config.yaml
encoder_bias: "none"
encoder_conv_stem: true
fusion_encoder_layers: 8
fusion_encoder_parallel_block: false
Rows from block 4 of the image encoder of a small image-text matching model, named by matrix and row number. Rows with one number belong to one neuron. Each number is 500 + 50 x the weight over its row's rms, rounded and kept within 0 to 999. All counts start at 0. Numbers have three digits each. After the name is the row's rms in percent of the matrix's.
After each neuron's rows are labels from the 100 images, of 14848, where the neuron reaches its highest value: "lies over" is the class under the peak. Only what is clearly more common there than usual is listed. The data: rendered scenes of toy objects such as cars, trees, mugs and chairs.
# fc1: MLP up (encoder.blocks.4.mlp.fc1.weight, 2304x384), inputs 256-383
# fc2: MLP down (encoder.blocks.4.mlp.fc2.weight, 384x2304, transposed), outputs 256-383

fc1.751 137:603447533342411570502614473517527543494516471582492576547470480495440441465537369596551546581504557508455467639455517470480536435528543559515555489465417428543540522488478499475491436506526489469474478470513519514529491542417546469494465471503440541426546482459419486549491523463564549478516482558425499458512485575521530506526447573472507482467462480499529470566459537418531452497499
fc2.751 128:558486516522502605444465477483489460535453449451492440530405538432550505553562509434479495485459530468510567474439438540516540517485559473541508482494547420546498488586517554487490462496547502513587508480478411455559489533482562443497515542545521424503416465595420527503433474501577506463594452560537495455577484439484582478540534531511532456458428531403486524510510499496491424496539
lies over: trophy

fc1.644 152:447507463471523554528464457483477500552646571459483546427473412466514434501468541458520540469548478498534503554476501462397554537488486628640540473460594529453486474484507433455440529607547568558426532508447465572411472391506497638495407458553546523455529521511522552434501511481518481528499589545639504498559568535481530521547427462413508473451411539465503462502533480484517523555513
fc2.644 138:456499446495565541424490493472573520594428510452424457497458511463538617562539464461486615424481471482448440546529489563551643491505496464504520455515546427574504438464440454426505494408487549476480444499505482574512568513565512437540544435543579523569505465558482459567473491572573514531398532516548396505558482512452548566517496456499505477530605487585496482584503533514567488498474
lies over: duck

fc1.155 078:544553363530443454520463400584440440456536440470629493508560468467475429543467480564476514487561573516490553587633558507555481571508519435448516573526486479583527526439427441427462549564502543420572461482501517436502366506536453638540466580465494522553570546529461590459415514487556522535481546454484486497496558533404459522467558413496421603564438432514433564476542528522497513512502
fc2.155 077:449522517530457446452371458493520487512497583528552509598509470475504503430505484568497477576540477476466536504472403566468574427442429528479512400571538511499392490434524479576530534518473564565558537513468539534487556507489510437504528377527488395488528507551528385491428536427495566469508517567482554509467564418538479479523449501560471542539441505536458495389504539499450457398546
lies over: chair

fc1.488 162:546483569475505486419495477498452405618501540570516534440582499520537435510527557500537445373557464479518508498475464442467503534434480541500505504560542568471428476501493522639581596491541540484402499525504466503481541553491577472533472528386484495538487507437449532453465535455455574563492506426524542442500506491475486499539499452487529429515484353525481528452516472486479415452569
fc2.488 159:574521545510481554440468412481517487478509541498536461415435598567493518500635523358519394580504566445550514519564513470342440465477476401495511500582500482556519531517551448474497488554485457460497503498436557478467475512493493527532481577505435450454483495429554483502408500422463526441622510437531507482509607579453488483491546483499556482466593445396549463493480524541540482459573
lies over: trophy

fc1.401 078:475593534429467386463466528571514471461566419491540532498489504501474547502411496470489469589510510521463590498528592429515579504504493488483491507511486460519474464467613436507417438516503482412452453455520484463439558480494502501528493517517383525478550576452502516514500515492516447459443511562464618518586521473522598618481638496467426555470503483470562530496559527463429444540529
fc2.401 080:610532431496479484550499508504562526457536454511517503420533512411531501536512573608512548517507410510537599457494448529484579492572419456531579538598488561514526464561547576548541505493551529459499493552570485542441593467572451482477498515589496394604538445482546454542485519446493498543382499535504452494579572443453443529553513516440495487519480532629524407480578406531525446506571
lies over: rocket

fc1.531 158:576552535534526564558497466575483539482539506485555535479484515552528445512555554413509549536526477501538470496413444568441444541524582541503569391451500518463449617445511431522459547556454528481565554481551512591544455588439491487479452499366472563549404515460419530508446503549461490536511530527493392430614506445483523602562430555533536537559526596495552464512542484430505388470514
fc2.531 145:570539463526562504609477539488450565421557467472501549513444490501449516524497443472464521504535498505534556537527545475437598500556560489580566417519483532530514484541434557500503495502508471558547595570477540506452471465553454452530582522469417476498560456519479527559416476389601513514466460469536490576415502494474446434604464490428607529581439508478512475498571518566544462540566
lies over: boat

fc1.26 110:560500443525596439430467502524426487434526568488450564512505537565474420529571537513446562462484463532546501460505622532443474411435479539501549421430489508435594485562463507460505466441507597491506488548476496594422420427577468450489504492453637498543495452523461538463586492584623398492523474500561590519515500486512559408486560517464605505555523418474452505525531523577517542572477
fc2.26 105:396541483489395470562491562475500537512560468407435529512577510434436519435522474406552535492514478505479511497414436572555412576448532431427553492552462462512481540457441463516529523557538469619526502475537523473515498445408501451489534505498403422484466401484502494509492485483453611525471512503506419560548502412461538429516560522432593493494508476525524423496433569526478435514470
lies over: barrel

fc1.299 167:454425485468520518477489451473521508448514621575505460456514489519481494469645466412489450502620488468447474422553494471494559510512465480592409496575431463496489523448495492505535484490521497603464522512512497477484439504520556447512509527498553508503433384462433513454442543453462485568456511515423644415481528496493579521499472612426505502549507520430442493547490533587491475545534
fc2.299 170:513554501437530560362569513586477554528519561523505572456467510465520571481665462416459501431523436424534549520540548455478501519484472491461555457543588454533517412547432565565480488469574507495479495473513447498500570478496578564488432504500408383533380469505475557475451448507468528472489478508495561521507617497525526489530585430518470577489465535500451457507454497487522417458583
lies over: trophy

fc1.600 035:414475519490494451501494467532543583546483463505525449434446419468406486505559453466470472419507398506497385434512421430511430557535457423438529467436576626525498548532515497446417557535598531484539492503523451465470545567546553467475456479504491487454561565458509460445504547493477477471554496504509479499511539492499602557537575504550498537481421574458435459541485468607451489463469
fc2.600 039:547562440575467460504502524522424474493609501561546507552481443566497492512553529542432577577631504451501551471472481604511477427523481562491487485504570485487486534568512570598595397465469478413563527474471523493406468450537547461474503551388446472458575430554460454643549497508498571504509487440575583466534504458602486476538444446426496537512600490510500512518539509415560442479636
lies over: chair

fc1.167 085:485481476531423634547517508518495578426489500523511496493378520592530588491446483482505461430539566469492520489446539408480532515504500495555517427546496517396505561626385550611458471417516600454484397525502464517458458472526447489424504433431491440493456566457520453509556452517453555412546581505473572445505544500546546492472466475498444543574524485482576420531600515441473583574418
fc2.167 090:585454467495547525416544485475502466446488509537525461535431431514567504517520585563446436534513506533639602570490461520515480473515517481525451484494519441533503494482516486502406393526416493499491554585546545510485541497454505464403479559468443467398510486538421484473529496466530519584508446520507464491431548549498527500520505541469482527442513464543499517525526468509478421557514
lies over: flower

fc1.10 087:468445605490429419496531517437498459545458485483536419523404466535499396522489468518499482431480500519385491451520485441481456384562544563605528626602452554487564466510452465447519456517573401549557485447437543554457445480546478448588545491500483471560528507512509433452511542465449495454511571512473544485508511530537441374468570577468518475480420470415403585483471505530446490502589
fc2.10 083:412529392549589510420533547522460460540489502547498452518495521431455403449386569473449500542515487454534506465489518487534476449419509471459418387484559517510437577458479495555557439400450548523496575463504479511569509558521520556542572387457499475462491542528516399397549460446456505450491517463478484544516554561540521475418545511473478448461602563517457486351569544519466534355548
lies over: teapot

fc1.17 089:487519484536491470538510493578481470490401485521507431432540418501510499457543477456444490492436404533509578476596439540455523508474382493483555511551515442525538474521488417556454526567464476461594464565489511520435426495512591562554565502467504503566564577616624447532396494561538545460506470526444451568495611562459601523474510582469442469488423430516420439471576469565442476562443
fc2.17 083:483544437610550526556582521555502534527534548600487523416504446439529526524548556519476440540429526496548530472474521590462414464440549427472488496485508519559480529492481510521458513593462567463502576500445456534499418510467448495478470536432537377467464504483551372518588528485491541470554487571479485501481596504549587547515517545464440458619588482505440588498502589430515460386417
lies over: chair

fc1.18 066:510503482616405591583457544457520502559541428500494490524530506535450544586479457556503520480493544574537444562477547479514613500547554524539524536401616410424554548417462474501523506608507551488489437431458469480437495535512623454545431469581428558413497526521532576521483480427541534535480496505616572569498600510516454511548563524491575471447431487513493549539500469531543512534486
fc2.18 065:472476500473472535501514450543467497517489543531444484487511554486581557474489576518484545506434485536403558560485513536456499521483550475500531508533554480412473378438431565526511517516471569494401535547465511566475487597536558448404525470514508507585473500546427475524529513537525465512548535453460440486455526492477503483482456548577496539530505466448458508623439539491411527451456
lies over: duck

fc1.336 054:481534436488539425487388478588478541525467522437534429576557482526487369477506446560444572500482618468459505510543448497437471479501561488547547430556531512449635486540532472655544513476548403558568527527568535475503502464482465558540527467544488573491475509412543594453444569416468566536438521423505509562492501565520511445498524551516673478524482481481506494526408440484508499534422
fc2.336 052:442563484568586505506576500570492540443562502537527415474476425424512511483504551607470490431465560592555460488524504532555480466486534535475423403550514567519442543552621468453457488568481573572458537480497520462454527485495464461496480501478387494459495578502547500453558527536501549540552374530484526402512493512481468498494531522591508489510506559530514487462499530410569449440455
lies over: rocket

fc1.699 079:418443480610507541570451484537447512516430581519539505504523358574469453475429537509528484467526517593489572530380477504522539506457439566506490476530390521489577510537402437566451528479480531507557506540532486468474456524535542515385463498501475492464432536526511536575428544490518468504533535484518452489500465427558455543545435482527525476582535593498539435548496584520601425489565
fc2.699 074:493561521543465468460523571406517535553474446477479486564487555499392398519490501483539543478558522499500503511443511620510424432528486560483547484491472495426559440552422512419518486522550469386518534468516417465386460490496479518562630460584512486475475489558425477575559513479512520546498502581503526457438447438576429521537504470392511557542489484440508471510462461404496441514474
lies over: dog

fc1.603 084:567494499524500508523410591504551499509475513489472498455561510532558572520511500432478449515418536452573464436523575393473444393548530544480542523537519478479486479540484510553451567448469592537513487535469431485532427421514472535442516427432444532482549513495554458531496513568528462459458526596571548552500454586399528435486567466511537547521572448531520519497550525429378471553426
fc2.603 082:583466498492467536460459460560435602481521559489522482465399424499609455577487505449547503465547390592602575516493512441449515474532515473539480472609520417526517609507563528459530538548496466494526500578503523540553472497556432489400520538489445519506561501570538454515487475528602477484483499439517568468555564458459438516562561570469499517568500510496498493411520527562533456465488
lies over: flower

fc1.133 138:478454450525587488499547419490446418439553468537510465469477533589523555510467470444470507492627562535529558531518490539448409503561518527482500494580523508482533473510468607510523536494389556495425595527467459490558483470441515523410460482489497513539494466469509346417517529482539486460521509505545573535402484499517498567613513545526426517455597499522498506459555627428524547474487
fc2.133 133:548457482448515514528520527543499598480433518509576450473540414449505529543441558472578490477522382554431539494447463468492511394468521483463473515474493455529509555487500473530499464461503428526426495413546454505480493624509520399553418497445487554557492476494461535371521566463539515510466522560509509385519543433522574473460425524533525537528492456542448518416516598575543523516542
lies over: flower

fc1.755 047:377505492481512469484470449515535358489517583456459567595596460504551491406423438571507484488395563614490484498470466475595509443475553500469502491405482407550572519480485470428509463542539560507458579484528434470530416472491506478494571417506576598421523510562503607544513470518378544506503583415508460460528449456502392559491524492432512503418446550521481441456489475567477450469495
fc2.755 047:569512479421393489513554532508423560604467450450473509505597461572478429506529533453511570426482426432522511517567487605443517449470516464507577441544443624462441492514470508489521525476485546439533558535534527494461475478491528457539521434538555433446526440520570477651470435429590434527536500558556502484533500490483468470525480436585528434528570524393543485492404551456493477541512
lies over: dog

fc1.435 061:463463428517519455566425455499512557546514483480564470510552444541476480490457529430474605386567577420531431503452445476551531498398480512619507513575518555509473512533588461515507468518558465500523522594535487453441555500540507499531481442475523481412548479542506518527445511465482474479555542525458504424563474544421537505575475422513565464449532452592545556487467411469547449426517
fc2.435 062:474516538466505437585493451455493529464563534477500500536516503472474510466517485490509463572584447518485488473558542522569489485513611484514437475430503520555524495513546504464489558530529538443468459474544552459539495419466377539509497459568578497509520423462453570557464486508545478515510399515559498442550462473506463444517421538491489415396535411426562465445451445579554481479508
lies over: rocket

fc1.463 041:589461502550487501472503591540485523476626494487477423438519477509461533531513551524413544468543570464509570458613491458494482559466406429512500457509486523443661426577429484495406508519566467562497497495490469536580496488479533471521517494458534591518435554482428548508430571511526493534449582461495438459626445460505462493570507589580570524524464479473491459468511442483482493491482
fc2.463 045:447554459454587488525530556477542467525560435512475567602514543507572562465470433505530511451537430431456594467475351519453515387510482505502524428474537502455611566442491464417580551425458565472621505555509392494505491542550443428621445474544494487501623541500583520406424525519526547537588441449511517437483560477524445525477516574501407565572527455481550534448410538455432438629507
lies over: boat

fc1.676 062:402493411482418506444563588462513506504492539391471544551531467571442611490433428487499512480525534483517408501510556482538552504555514521509537517485486432572579468461555570564459509448498514466552460407573495623492491427379535537472552480495554526398511582428489522559511485529477534540549425480502493568480527562428522500475462454484407515476571522549536555475564534468529458526441
fc2.676 061:472419546509504480374506512492437507516517428580510466512468545374479501450501494467490575500556643525542440516482568473445585493486520457546523427513535581570429500502568532520488624488475495515484578514451547445497480556508464578447485563487435516511571488581471468373413467472473487471461444528491495449476492374503556550476417503498548590477524473474492461513410553419492533500426
lies over: barrel

fc1.185 075:514499569519501485516492493516587526581508492463529452531526479504482489432453542487482503536593470467504566378497528452442547472556537488616462630526448487524555488496519468423475489486488490496525553505434561524573417528510478561438531511497536442526533487507452530483572504499482548518477466424598539403462490545475478502518507616518475403578482522477528462560496540478441474515440
fc2.185 081:494522548539439462517444497515437511465493449458506512537491486554466491540413472517571466390586538473485524572499428509502445533422495511599476481499412503542411480487488477549581498480553458543453517469498567414374481499553510523542500516559497445431449429505578498485555432564553524469511508478502388464487470501607495530508608454393525458446462374582493492522457493444589555419497
lies over: teapot; duck

fc1.373 046:449462572517425540464488532498531496485487470585557403551524503542479589462471518495543501443524485555368439593465510425490415545448453527522493453438610526450621456494490510587477486491554438474580569511490556542495449466512464348471434543491513521551576540436536443570505566539429514473392598616560478540530434498567389447527582506506493473457587526455550500551492425516519478506529
fc2.373 043:485542506485501465538483523606481518549551501494490508483441601424554487569458468471572459531520557398424553538456536485440446639511507512512503484557481458517535406475540480493473536504471466536451403465490526511395557409552373537454547557520448430550465504552494510578550521435499463571579519526544427514577537468530591535585408463517396433490543444546568485455519513511468389569473
lies over: trophy

fc1.580 037:489526531460488547577511467522591531535496467459478607503518472429477446431510423477507442489403495503463530548555499433469435517402433459369535429544415562565465553538575548568481541512517548500485502594455431493493535554460467535510523569577489508436514602534576520417462499494456528589546490560561421504455470616539518515483446542436370529502498457584456501512559478486463486509517
fc2.580 039:590510463501591389515437499483420513506475455509531573555522532499439433473468535567448557506486493486537543455455504534603474418449526479577511520565489464434527510511497544486486451479454469451423420504563487471443489471534430589413483489566478466481537493444498463482509484457510475537387522456576523489504532529471451436526485445452501463506494495562534514483488469601516435472599
lies over: rocket

fc1.365 058:501543527458418491563506509520484468438557510515571435510506527549485472472542448441536557482466465536428481506512537397552492362576482517520490566556411527447388510534456516594480527477494537544479494595494507508511476474453490532480421502565524553453502557477435406438468481514626554578519457429501484429490509411456452530554426391598481539436525491480502507546528492594497436497530
fc2.365 060:515487470550531496490494589520533491479470496479550542466545571621500531545450433525408479502491535502537466433559502569422529499526427515551484474458498460469456491522506473501502576601391523486461370548457450519530504472508465543476464463504456495540444455462466475535574488531471447457524501540502498546475492480452422425475461610512487474524479552451501506533519510411574459460525
lies over: boat

fc1.188 214:443449465444564453493470539543491384480551512513556474530522512504452479526491561499542622447437481497510515519493439564514412483508469469437531545590524457533454509513481411509495496506416434458495471555563435498426584572543401502510578467446488529493467416410555584566577459493450501499484559486555525451471542484521498489558550511485475460536491491518472469539467552542473475576449
fc2.188 218:458532483456474547490505467465481523485467548440492582487516500562523489403498560505500453471530475557526471408422495483475579531493492479500622531453512535487550450473355517496488428485483596574590456518619533559477490468524506558455516493494514531501555500479421459502507456477546377529496542583484515468483569531504546527495455581541583548492479599546473463592512554414506495589493
lies over: barrel

fc1.587 045:517540512360529435492607411513537449554450476489484491538600395470493520451542521467445469549456474577494460534379476533526474447455459592482460472467573602528506470480486537471535537546601529521532561522530422452583464485507482525491523524517595492526440535426380544551556414495441538565461543516482404414545520496492533581474494559483521410516570619450521482583484503449582458474489
fc2.587 046:546491559575507562453521516554395532592522494388423571495529588455535470464480480419499541408451468542503529537506535487554518391571570422528564442514474424454526511535536439587606485540464507534544534520455472498404494471480430514457482497507548514427469501559445522550445479507475415497587564535588424471401531510522482517557454501554522569487432412445456481462462529557417453459480
lies over: dog

fc1.261 060:445539438505436514481580523465545463474439454507482501463527473564443461563621494550611517510485485554581470467493577481508448503574441483435505590422448521482501475454480526449506540510550538444496433539560426563514511397408565483405483541552558588549465458493477527551482429358507529484554462547506500543494463524636565449432558520512531473507488427537622502510369550614477395507482
fc2.261 062:434492480506533495469486401420505453511444498404526522498447567455609529420351453507510565558476525422481578553450528428537459450540538461564449456519420560527536476510531425479597470494443528555564437453581523580484489528520600514494479518391510386461482494543516528549435445450479476467450511470354514462467487544464460470473599569472568487495571564493425496471523502499504502545501
lies over: trophy

fc1.700 092:414414420412550522489537527537468485482507498448562542533516417607575476484542449466518509477509555563539457519402415562492473405425559507467506550469590434498472468539524541466559513506562552557528573511508450537502552439485463540470507397551585508398551568582479554516499519502554493515529461400523429501453381509504511516536536531519498487528472512448508419496492429521556474562471
fc2.700 090:561479538452442453481630512400448480491533519482501471494606488551531441570431445495426545450503411470515475544439551576492496508486556445486577480550560527476446507472534575596452489502531546505532546436482480520372429508567496531474501464563500446522474468512533504532507485557545561510477550484503491448334456505571472529595429540547565487507489493484523478495490505425562580448492
lies over: rocket

fc1.72 166:558508442498572480501464522541509459536492510532438444528433586554531540556500539528517589478463528424535460583452478578454448477533549506460556497532565524488556477486496430502645505511450515432554435530489509530508544574434501475573531445562534543423469511419529543509553489500626423538522494490479527480560480539481565542560502539450597528576468516492493450566544484519523546501554
fc2.72 170:523505480450548509486504487588575441494509451582531545490440505491358557498465486529467469498467463560484493504474531546399489532496480493493399477510482447505499563461458541430522497389464445523508466518502514505564551454589403464403509479475592482558428523542501633487519488575414423591524535461529473476506647496611519483471493513528506564524606456465545520597529414529537527590554
lies over: pine

fc1.678 176:435451500526537493466537460501560483538518513521501475428516468546507509487552492551479528385529446458594491496492513445505481512509423420561551564474592574489384523503434486593436520562495537499524580436418521614459551471463473558525506558449423491569580528560406451479517459528581497536493523503471452427500562491483518442521538640515548476548426477529509491484495537554545547516480
fc2.678 182:483531381511502423524537478589533445452609504508564464536476493499482477481484515484454533579491388482489527517500476568487552529529546471477534600507564460505544511486485606583533462431550608505432503539535484536493466500566474465513519540580479551475535447488485479544486475398370425464469580548464597402459464476427494489517519502446505471505451554514532432448514481518434483591519
lies over: barrel

fc1.605 095:502515493433519635479500549417538552464557478534540512491495513540508443476455520462442538530432523574462547426503507621480420469535541522511450475541534417457538529545486530484568496517529445493487494555419474512574571586508454516454483514440527576514458508525551619599546473459566505599482554541517509491476456446513587509546638528494503472457583518376518524513501490616489584499499
fc2.605 097:543513438514571485592501560420482556521499496499500480533530472460515435431561499394481604522557447486534550527516448547544522590441593512517530563470416517475530503502492563499434481473633514434541522489521469504507457546557553595501476547451489503542512482537494514540481485547537495605576485539500458478529606531526466492546433578447449501469436484416522535617462472577544661490567
lies over: pine

fc1.619 094:475510558438539546450532453527464598475545569512542507604630455554537450442512451508520497526474485495523401502461459555509426445456467495464497491425483563536369485440457483475529527534520546483481523490506416487449487571498563550572545470594577506460474479525490585530532398472445513508509491568490405427555491581460546520517452533579482491537475600526557493552440533419496455520449
fc2.619 092:474518526529449451513522474549415405439491551462445534513542530529545501545488590517482543427453458521526510598464467527532514460426489520408523422635551536478501518506520556514536582596495469479471482527499453404408539449492537505500459551581588474477538474494486530576366431432496395479553603499601521420422509494543503467470464474550424504529475442399551497578402524577543486472533
lies over: dog

fc1.750 103:586462503491506511533474502444496448451481523484452500392496509434601466526546448522525526439506596505581461517529558374564538551591516465465517516689569391427583502419507406492441483494548493497500494525458557528474483456494500523554464487467515520431486502501456548426390494464517416452428542457518567459530552500432518468555503543651532460538435563490540353437592506537492457445386
fc2.750 099:549505493536450538530504389499464537411591423508601381454539396480530512509477527532484494518437585421425551539514543418550504409470454463599543448491537470518532474570472586550477540479460407417537520487528477459449584492383467550496506553515494474489457515539585527474469496533562455578546489484547542586481455497460496484478506554412523522555567521464651503599484420382527433404424
lies over: flower

fc1.590 029:519432459458456452455575502519558521456439488616484440484468536477460477488582463556532444505470507501565444415573447523420459499439442533460547570482489552468455492550455480508428465434481527493498473456468493601531478471538457519489471510462457530518563620444473541574400512527544546473580453559479392547593503466468467526422576484584481515428653468475508457536439471482513474494418
fc2.590 027:483500474563519499605576509480446562510523488488448531467507505517526583514446520497503534577570488510437523495487466585451546482498570598468471536519495407472470558500444488562472599512474452517530543576482467482524461465484518535535464552438560395554562587468540484560491435522517533436563470434535513573543604485504442502533587521423475614542545519550440508446531495467481504470529
lies over: boat

fc1.523 102:510477442454487460460494447550553512554502458466450537470480554472490483489501483453532577554516479504461429434542538550416543422498417516544558436416506580514511461497518571523481448456531473466623412472456556456426486456536544450529437478460536490552495517479442519504465513439515519496502518548537494476465431622478471416549401443497540497556557430527534637483497446470529514634430
fc2.523 112:464523608448440507498486557470426581492365468481449532521517578487454494481553385501436494541544513551469581557424531581486462480546539492544434534507516512523407498439505533491476509466503421570538381507550518449483432518372538506498398566445431440557485556515474467530488494405432548590502527530456516550504464515531545515429533455417465534481463436508547402435507449516457496484429
lies over: barrel

fc1.262 135:570424538503478454539507416494510475551451525454466464531518434463496461395516487528424555511491410526494550554504487457536521479446451552604540497538589572550614520559507483572485522473465541439542487546530564576476506457473541545486452545530544443524596509472414433566558572434450552480511491599540378560449498508522593530536471601527560520524506505487426523483534461466505497517409
fc2.262 133:561477413506465530493537469589488535547589482537549471498543524454460487482514535495534452483528418440451578474462434593439423527552461568482531500443378464576484604518583436578592484482368562434593477501471489421372479582495540537559519555480507451479598480417553484518479499517498565517503540557486462530525471458504514512483444550530504456462546479558448535545461566562521456413548
lies over: chair

fc1.467 088:446376587468594459486501466411508416520517475516519551458474524433510546532500487532427502483470545479465521480491537437522509426508537608495486560453549481535559527517440469511486509422446509568488410551597498498440509475576509454493487462480424570535486466548476503451440514550555475463454575488537551537419518557610500439504471530630385561571561472492479492474491479536565502591428
fc2.467 079:562454495474482382466543582435441498410427388569514502487491546503549417567579484425475580510507490557483553469525557531448410511485514547480524503505523490557532520447554435545531461445482495431506551611522448493464553502519407524440543378552534579495572570532485469603586438530377501512494569416527497496458508410470520497534562555497492481477436488446484509527499497558435554491487
lies over: barrel; mug

fc1.642 049:508589461535505452519415497505454483550495468471475429560539385453577489527521532568495476486475450406509460496513487500512578500348513522546450512569536526493571545532539461462532527533540486388460381536534415427440494470523497550458474444567497542508471464524532628513372641418518464475491438466533633575481497547467476478567478462472494502481543413487519461491486420638477397464496
fc2.642 050:530473515477550540507391579492476525463489466540488518510534467489504431438518540652504554541413529520477492438593523454475454447461536436559417487506506579504518462469449538494463486568531582530511455488496485488475495500569413603488524459554531525495523443490533477517465479442537402592521436594591578526481541449519455607563491501482456464540566542577566496570469421443507475437470
lies over: rocket

fc1.237 125:461466464510535502464476354483573500433513539513554452535545491522539483540521610516450467603408567578400464551415424566463531521471471473475531450504564423438479518475404471613512369543561520486394491469579434461457456539514502542493476512475496610455530446456483492398438476442432449407604425534412400437378518517558445486529497469451535540539531553480521428612506563546494552463499
fc2.237 127:580492490605516550495516515429452471516474572507511542604467565454387555441428485570536476487546417477467502445536389593406439420452540561445471531583450495529537566461540553558465578520487467506497621415525411485519479532533377534413499450561494463501483609464540492502444489631450507439496475523492489467505601440586546493444498586545563458517453415459381528502545517482329449453438
lies over: pine; boat

fc1.183 062:442577504533551508547466492520542440503400525471457494476458501457574460498436505433599523519538521539484571473548470493524483456485434482513508482503530483415470516432538483520517489471495506468571596442540438562493520585516555534619567540553562499418421497485533573475524442538609478569514537539484495466490488499464491471530541564641467396457444547530513450490463473542617540497466
fc2.183 064:423445409481501534502563618532431483478543515473558509500493575518504517450510452485524483446433460554555584496509456525475495582478467396541484466529411457480499608459431531479551528545543569513547469363479524438488449430540509511486615496398556517615500488466505460407470545536549524544502459507578578496475567464546469522428414380531581507541580528492606514533447556470485458444477
lies over: duck; barrel

fc1.255 058:534459483429512497437454433551592534546537529517498402422471478572455522509541573480503499529492447578505432499569528505472426574536426570481462507465514475479516460414533528431508511578540555578456618417535489534483502499524504545531463496532551508405459569536546540537500529482518443548523550587503366440557517448526455456514487516478570552499483514554413467584599510485505435460427
fc2.255 063:581473490515453540529500504463560509482493611509514481549414492489534564550477531461489432580461590461519696485532450554500500497516509453576495525546477475541508556497534507482443506559448484520553420492514460410483466435653495539592461455441519543647546551490527514534486512611491499418540516416448600488509584407502505567492520482516429500414515561413491489525510535493470491492513
lies over: boat

fc1.474 040:393520527571533483536481476454548485459387562478478485536598516482425533488518505468529511468528552512457578506426544446515523416517472472473480441529525550476561492508455548599528516472543528594486477524447527481460441536544539534513419442501484616493519550629456521512510590543533501492481513467533454497508494527473447598462488397577459553473511477446575460521454576552617450503585
fc2.474 042:597572491512449510586524532439482517495416488512488525538484581434503545539470454470502488472563578523520486549491514601468484511476529472465443505474483544401524426511479546507467511418444483430540502459556511498455496571442466447490474427584536540414485540520587415623479522430478475503427546543487488430473504549556475470531589490416519595518519469587482497511487580510521449434440
lies over: dog

fc1.407 064:543421502524460453538468491531529507429577578499570463491493493466499515472537493499458565475535576466514482475528437508538518443493481553504422487517471601473568510436535470528453471543522511461497482592441470530436514516480504470552534564527584494436498560424591514591477426509455506423525509529525531498554488506453553453567541513550530465481488472533439501507517428467510516516543
fc2.407 061:448516466450447466586564513604472473480528419443392445490470507528443475552500496488519536492552515421467482429465428540527548418524463521504495369477494415475502523573540560527469558476476510585475481475486599602441510531598500568512439447542582436468610441517554519490463552525488488522520533520480455474593503444545424550528472468540579514549584538478555503583501407574471497424532
lies over: dog

fc1.567 119:549455521495495410522563460562475544448561477571508463502427534521503430474535571504520523573532497444472592486445495512445454430422519525478467422515504527475481493485503513508519460539517542514488478502449479553589491515569388486519457473450483505495584553403539579510404531480501518503491583508566491421506559573535451554438524457502587467397552535457457596540560465382552448552567
fc2.567 116:486536549536508520535498522569465512482548454554613490498547517462479627463409498527491509584508403453548455577526349577459504491371503455532428460425500479501522506528448510550477453578479432582507459524549452540432499463513482485483511477563555523509520546630514511509430433533480497442531495504452489427495555536546437531533456552409454559533569523468503598551521452413464469457469
lies over: boat

fc1.621 031:503441582419476484464468478466517429518408480555482459360531411579577494524430503505534523516413465550480503479576459513575468413420531627564539494462512429461556558475493538447538537446520534484547472448512521504410574558543447456497427413508575511401449543465463632432536469508524481458573483589396507520473480452513532494531533513475593503580436461482535555510518470471490466472540
fc2.621 033:559551493463523536555567452487516488519485513510519509491489520479442601518487427507478501536499471555455429441502500545448484525536478480426521462587522494498528517484478439385479442594528580548421560518555522464500408524561463577510660544464614452518497536480482405561433505500524499502463450459564492409526474525517471396522557600487454405390474388535397486515565497521497497429520
lies over: pine